Weights of a small image classifier.
Model: 6.07M parameters, norm layernorm, patch size [2, 2], layers 14, width 256.
Training: soap at rate 0.0015, 18500 steps, held-out accuracy 99%.
Data: 195000 training examples, 12.1 epochs.
Rows from block 8, named by matrix and row number. Rows with one number belong to one neuron. Each number is 200 + 30 x the weight over the matrix's rms, rounded and kept within 0 to 999. All counts start at 0.
# fc1: MLP up (model.blocks.8.mlp.fc1.weight, 768x256), inputs 128-255
# fc2: MLP down (model.blocks.8.mlp.fc2.weight, 256x768, transposed), outputs 128-255
fc1.211,236,198,268,237,176,194,163,234,156,173,203,224,166,165,190,142,207,214,198,216,171,175,188,181,187,141,197,184,129,189,220,225,219,217,190,170,231,187,224,208,212,195,183,228,192,195,250,197,190,201,215,186,171,173,226,167,214,196,182,170,204,198,226,182,213,176,188,145,210,218,173,250,206,204,198,274,185,243,225,194,200,223,254,161,228,158,187,159,212,148,182,234,150,210,220,164,281,214,196,204,196,238,181,191,204,170,166,184,203,161,161,209,209,217,229,178,258,186,155,246,200,150,178,181,160,204,183,191
fc2.211,210,196,183,213,170,147,155,218,259,206,180,242,142,188,190,150,166,158,204,183,150,238,193,173,217,222,133,200,277,252,247,204,256,126,178,176,136,205,186,200,181,163,171,211,160,181,209,192,225,233,184,160,227,178,172,229,179,206,166,197,212,227,166,195,191,274,148,213,241,159,219,215,205,248,186,113,222,185,120,162,179,164,185,304,169,230,209,267,205,151,182,193,145,199,218,209,167,222,240,147,203,89,175,180,146,188,185,252,148,261,167,191,194,239,216,238,200,220,306,241,231,201,191,162,189,176,223,217
fc1.212,180,216,162,207,206,203,234,218,226,185,188,202,175,216,235,219,185,162,216,199,179,190,199,220,214,208,220,236,200,137,223,168,224,182,190,217,193,242,211,216,172,214,191,232,201,231,189,145,247,200,169,202,140,199,219,220,230,204,175,200,193,194,173,193,192,205,173,209,171,206,211,228,197,238,209,224,206,214,181,220,221,226,192,210,235,246,198,193,214,187,166,203,167,182,236,213,173,195,180,196,190,180,206,193,210,175,208,201,165,167,180,183,241,194,205,216,242,194,185,179,168,228,202,220,258,225,208,223
fc2.212,168,189,187,179,203,209,210,147,215,262,201,218,245,208,255,203,219,201,171,187,228,237,218,217,240,193,185,172,220,179,202,183,148,154,198,205,192,228,166,216,199,180,212,251,230,207,165,194,236,162,203,196,210,199,166,224,194,192,213,202,206,170,192,220,218,181,201,217,217,219,204,192,190,207,207,153,177,206,210,204,197,177,201,202,206,220,218,208,220,233,230,215,221,203,192,250,209,201,202,215,214,193,201,217,193,200,217,224,201,221,225,193,184,168,206,231,225,222,189,249,180,205,208,206,187,221,216,226
fc1.213,231,207,190,185,224,192,187,193,156,208,186,172,201,118,161,133,235,192,185,135,170,198,213,228,199,265,229,198,208,155,188,144,204,238,161,219,216,208,163,201,285,197,194,143,165,190,170,171,210,204,191,209,195,175,233,189,213,203,186,227,188,181,200,167,253,218,246,269,144,192,179,217,224,239,220,179,238,220,192,240,208,229,162,140,144,254,164,219,187,227,255,220,207,187,238,178,171,170,192,157,218,176,202,198,163,155,116,178,248,238,169,175,210,201,177,198,137,215,244,203,204,175,145,212,227,181,156,157
fc2.213,259,242,193,166,241,215,159,184,163,198,157,220,195,207,194,190,188,204,186,219,191,166,206,169,193,204,185,206,235,247,163,245,207,199,195,193,178,200,167,140,229,189,221,168,206,159,166,256,204,203,201,180,223,176,172,166,249,177,180,174,243,232,168,208,189,155,167,188,198,202,222,196,205,160,181,156,206,201,206,195,175,187,212,219,156,179,211,233,156,191,201,206,209,214,170,202,215,227,160,238,210,190,199,232,199,189,192,179,223,176,197,208,202,216,223,211,223,190,204,153,168,177,228,175,187,176,176,216
fc1.214,183,124,219,207,230,220,215,195,152,170,196,216,180,230,226,188,226,193,184,175,204,209,214,208,252,203,250,199,229,198,229,211,139,206,262,212,133,221,200,224,165,181,185,224,147,129,185,186,180,223,173,194,235,185,230,217,178,148,167,206,195,243,222,201,168,208,193,201,198,209,167,243,210,193,202,188,207,225,212,196,204,201,210,191,212,182,184,197,182,200,212,217,162,157,177,218,127,206,211,205,202,185,209,189,219,223,176,219,182,213,178,239,266,240,235,181,182,246,184,205,183,201,178,200,237,223,188,202
fc2.214,231,232,208,162,151,190,176,209,245,167,186,232,217,165,204,176,224,199,174,222,213,199,180,234,213,194,222,228,105,219,161,235,243,204,173,177,234,173,216,199,177,226,252,198,202,222,142,176,224,135,196,146,176,218,208,193,197,171,213,206,198,173,190,184,188,171,168,187,165,197,217,236,150,230,207,166,182,205,173,172,187,171,161,201,228,214,266,222,157,214,171,194,230,210,180,244,179,137,215,215,222,175,196,197,199,175,221,242,178,179,155,213,168,199,200,143,174,192,182,197,226,156,185,203,219,221,175,187
fc1.215,164,205,157,213,183,255,211,181,166,211,153,254,117,173,179,224,256,181,224,172,249,205,188,147,184,213,198,181,208,175,222,181,229,194,218,234,147,233,262,210,165,139,169,210,184,183,205,237,207,238,208,202,143,227,148,192,269,153,172,169,167,226,227,209,231,214,192,183,226,195,186,230,201,178,146,162,143,164,155,187,157,141,189,201,170,188,185,218,238,250,112,199,199,155,218,166,207,206,197,254,211,174,187,289,166,239,233,224,196,185,280,157,225,192,180,212,248,242,181,201,197,268,191,187,195,171,206,253
fc2.215,115,186,166,223,271,240,164,201,164,160,157,184,137,191,169,191,193,180,205,210,240,214,183,237,182,155,198,238,223,189,206,255,170,231,227,154,191,218,168,165,274,169,276,227,186,213,188,216,216,221,184,186,173,200,240,144,141,208,200,255,255,160,235,170,157,191,201,201,217,184,197,153,205,177,240,263,238,212,202,198,214,270,198,202,248,217,176,175,198,189,241,191,218,232,195,217,209,204,210,250,164,186,150,164,214,201,211,245,234,150,122,200,190,162,230,193,184,188,243,192,185,199,202,217,204,297,221,147
fc1.216,186,169,207,189,149,200,209,225,188,156,231,214,200,178,178,215,196,253,165,265,202,204,170,203,142,236,221,250,193,162,210,190,232,186,216,234,166,166,197,164,173,234,221,153,203,196,236,200,212,167,182,179,184,164,195,195,197,177,157,141,199,212,232,177,248,214,226,221,160,226,192,211,166,204,227,261,191,186,215,183,199,218,181,234,191,151,165,178,169,217,189,185,205,213,186,207,221,188,189,229,194,246,170,176,279,202,162,194,171,189,187,187,194,181,174,176,224,168,222,219,208,200,163,191,198,206,210,185
fc2.216,226,239,204,204,191,181,210,139,212,202,173,182,120,185,205,145,224,168,189,191,169,169,242,179,206,160,167,167,206,222,210,241,155,189,247,180,211,224,179,191,165,187,186,174,148,190,144,184,219,229,201,190,201,155,179,203,220,177,211,216,204,232,209,180,187,190,179,178,234,170,200,162,210,264,207,159,202,176,202,180,143,178,199,179,179,234,238,202,236,196,175,237,152,212,163,175,208,239,244,223,204,186,202,217,198,182,184,165,229,211,185,198,202,223,198,231,152,229,202,178,175,227,219,191,180,161,202,203
fc1.217,179,175,195,207,249,182,250,211,186,199,192,212,178,279,161,175,199,201,211,123,246,220,225,201,182,229,183,144,228,173,257,217,207,212,270,195,195,193,155,200,226,189,165,198,166,180,268,178,178,182,177,162,253,173,230,220,188,242,199,217,210,156,211,270,262,204,285,152,198,224,199,209,196,245,235,235,196,209,187,164,193,247,224,185,215,149,205,220,163,238,268,184,172,180,222,211,187,151,252,226,172,187,257,236,193,227,172,216,223,261,239,164,216,204,186,189,169,213,173,151,213,230,176,151,193,149,160,197
fc2.217,205,168,173,200,206,199,176,187,172,197,203,187,190,210,182,168,195,216,235,151,204,175,179,200,187,165,207,240,214,203,214,165,206,183,200,232,217,202,179,198,225,209,191,199,198,218,167,218,174,175,236,199,234,199,184,209,187,192,204,208,203,208,194,205,172,179,207,207,172,209,210,184,197,199,212,196,222,167,164,209,162,186,179,206,193,218,212,213,203,181,138,214,159,213,176,190,204,181,148,185,175,224,147,211,148,193,188,193,226,218,207,169,168,160,200,211,181,246,191,198,169,222,155,218,167,178,212,212
fc1.218,163,214,131,185,179,198,202,247,210,197,146,147,189,207,225,216,184,220,180,208,172,195,191,251,219,126,206,218,162,161,231,195,187,229,202,209,219,256,197,220,206,206,214,240,193,188,198,168,239,197,192,208,235,194,223,242,196,185,229,206,205,166,195,169,172,198,196,190,148,222,204,229,224,146,229,179,201,184,173,168,187,239,189,169,196,185,147,230,204,183,202,190,149,185,221,229,192,184,122,156,195,205,174,211,207,215,176,225,217,156,191,199,270,190,252,223,277,228,195,204,217,200,194,179,255,254,140,225
fc2.218,152,228,213,206,206,203,202,190,210,273,245,168,178,279,265,259,207,216,236,212,214,202,217,214,241,183,226,232,175,236,137,177,195,168,207,228,217,262,217,235,201,211,206,212,205,220,219,159,200,200,172,202,196,265,191,176,201,232,230,193,232,192,237,191,235,192,236,236,196,183,240,227,208,217,216,192,167,156,240,212,211,209,220,209,225,265,229,202,257,252,259,229,250,196,241,237,205,256,201,206,223,214,218,245,213,208,223,203,227,256,244,235,220,212,240,225,212,222,201,254,254,186,235,241,196,253,212,208
fc1.219,208,147,201,219,171,246,245,199,176,240,185,165,250,220,220,248,193,209,212,242,217,224,207,193,148,230,235,232,227,231,196,261,219,232,129,194,171,221,212,245,219,186,273,172,225,180,246,266,218,135,197,264,180,229,202,181,192,245,166,175,131,188,213,205,232,226,232,210,235,188,219,160,252,193,216,188,235,148,158,145,209,189,206,204,233,140,172,191,226,184,169,167,156,223,177,212,204,132,140,147,194,215,190,175,189,125,193,234,197,126,162,236,188,166,223,246,204,247,225,253,218,180,202,131,206,244,225,232
fc2.219,225,218,182,143,191,198,223,210,115,226,199,202,204,187,201,185,260,143,218,186,181,249,159,184,176,192,194,173,223,184,159,200,171,233,226,192,211,170,250,202,222,231,180,212,226,156,200,279,163,172,243,162,152,155,205,183,203,186,171,201,217,231,162,197,194,207,201,227,246,224,157,245,199,199,147,227,252,177,244,139,231,175,225,143,174,148,182,149,167,162,148,252,196,167,204,186,159,153,260,159,193,181,191,231,279,229,185,214,214,139,191,192,196,206,155,183,240,193,221,231,225,204,206,149,138,235,198,167
fc1.220,203,179,192,187,182,212,192,290,210,226,258,207,199,189,149,191,190,209,187,213,229,184,181,298,214,216,139,221,189,203,258,294,194,220,140,201,230,198,183,236,136,191,230,161,209,186,225,218,169,169,201,199,179,103,157,219,170,252,148,207,207,196,207,175,194,196,209,174,208,164,172,229,183,179,231,187,220,180,180,222,190,211,184,169,268,232,202,222,196,212,187,199,184,220,240,197,240,145,161,196,175,143,192,293,206,175,195,212,212,170,216,216,197,226,174,217,141,211,243,201,226,227,143,233,236,197,213,209
fc2.220,197,249,209,238,178,186,203,168,167,217,215,235,221,151,218,202,194,202,192,163,223,152,185,234,202,212,164,196,169,131,234,119,151,232,193,239,153,226,157,143,231,214,183,164,268,223,198,241,210,224,254,226,261,205,182,164,194,216,190,247,181,205,210,210,210,210,186,241,162,234,165,182,209,199,182,190,202,178,183,212,211,196,206,185,145,193,176,216,210,155,149,249,211,234,181,179,189,206,163,204,119,201,162,190,202,173,166,152,240,181,218,210,162,169,240,204,214,199,169,158,146,151,246,165,180,150,219,185
fc1.221,170,151,162,227,201,156,173,201,222,248,178,169,192,169,201,218,218,119,209,185,190,180,220,215,235,197,224,188,216,146,242,226,173,199,195,191,216,205,174,201,215,218,225,195,197,240,199,257,164,214,205,194,175,182,198,174,160,216,234,193,182,226,194,187,188,236,178,204,163,172,204,199,135,225,164,129,185,178,173,192,261,187,160,217,251,213,207,219,198,182,191,153,210,175,190,131,163,204,215,156,208,201,243,172,200,192,153,188,200,181,201,215,242,181,220,202,182,194,198,194,213,189,169,200,154,190,210,166
fc2.221,233,217,162,170,181,208,171,217,213,157,181,188,198,199,214,149,191,213,212,213,213,184,192,79,170,234,184,172,246,235,159,173,223,218,268,234,222,227,201,208,209,244,223,240,230,237,210,185,196,202,201,199,184,169,197,197,204,203,169,169,194,208,251,169,181,177,191,162,164,227,183,175,239,232,180,192,198,218,205,207,200,173,230,229,198,223,202,194,144,163,175,194,197,174,232,231,224,150,237,195,217,140,198,188,204,222,169,243,155,195,182,205,154,112,190,221,178,231,156,205,207,159,173,227,219,181,222,170
fc1.222,154,159,215,205,193,234,229,203,186,177,198,169,175,185,219,227,238,245,189,215,218,236,198,231,196,167,212,214,241,205,208,198,188,206,192,180,205,208,200,269,196,192,186,168,222,169,206,235,228,189,249,197,189,219,172,162,184,210,170,218,156,172,178,186,252,209,171,204,218,205,199,193,189,201,239,179,203,161,146,181,186,203,184,228,221,153,200,189,198,205,192,174,127,192,179,242,190,222,213,179,196,233,150,205,228,177,188,166,220,216,166,185,160,179,165,213,189,198,247,203,210,198,206,181,251,189,220,201
fc2.222,230,193,165,182,214,224,196,257,172,216,163,191,200,167,207,152,215,192,196,258,223,193,214,178,194,179,200,140,196,179,239,162,218,192,168,188,225,183,239,135,195,238,146,223,216,142,151,261,156,214,257,149,190,185,184,207,208,184,244,213,178,232,226,227,218,214,188,169,235,225,177,216,216,198,160,222,225,195,168,178,227,207,209,191,169,179,247,201,203,168,190,221,216,220,197,156,179,225,257,202,254,175,221,193,235,176,215,227,203,218,170,181,171,192,188,177,199,192,201,197,198,170,152,131,132,181,197,187
fc1.223,225,156,206,173,212,207,189,184,201,206,202,146,212,159,236,178,204,206,175,193,207,160,176,227,208,196,206,171,222,220,146,192,207,202,204,188,213,206,224,201,242,200,236,214,205,196,187,268,199,210,260,236,203,185,212,186,215,200,185,183,152,220,164,198,182,192,139,243,265,205,219,194,174,195,217,118,246,131,151,200,246,168,215,176,207,178,156,235,243,171,185,189,182,191,186,193,189,186,212,154,185,202,176,227,230,188,196,183,200,205,161,145,170,178,199,204,245,172,234,251,184,235,240,195,177,189,212,157
fc2.223,141,221,170,179,124,196,214,216,260,245,164,158,144,199,126,199,217,184,222,207,199,158,192,158,136,180,177,131,198,215,225,175,210,209,248,165,241,230,239,203,183,199,191,238,221,112,164,260,193,164,244,187,196,184,215,225,184,231,188,205,183,197,148,168,189,204,165,168,193,234,198,161,208,192,166,222,194,209,150,216,176,213,201,160,188,184,210,239,179,206,232,206,212,206,199,193,198,194,286,177,184,212,207,176,294,179,187,224,225,218,177,193,229,187,204,187,183,223,206,186,194,150,150,205,100,210,190,190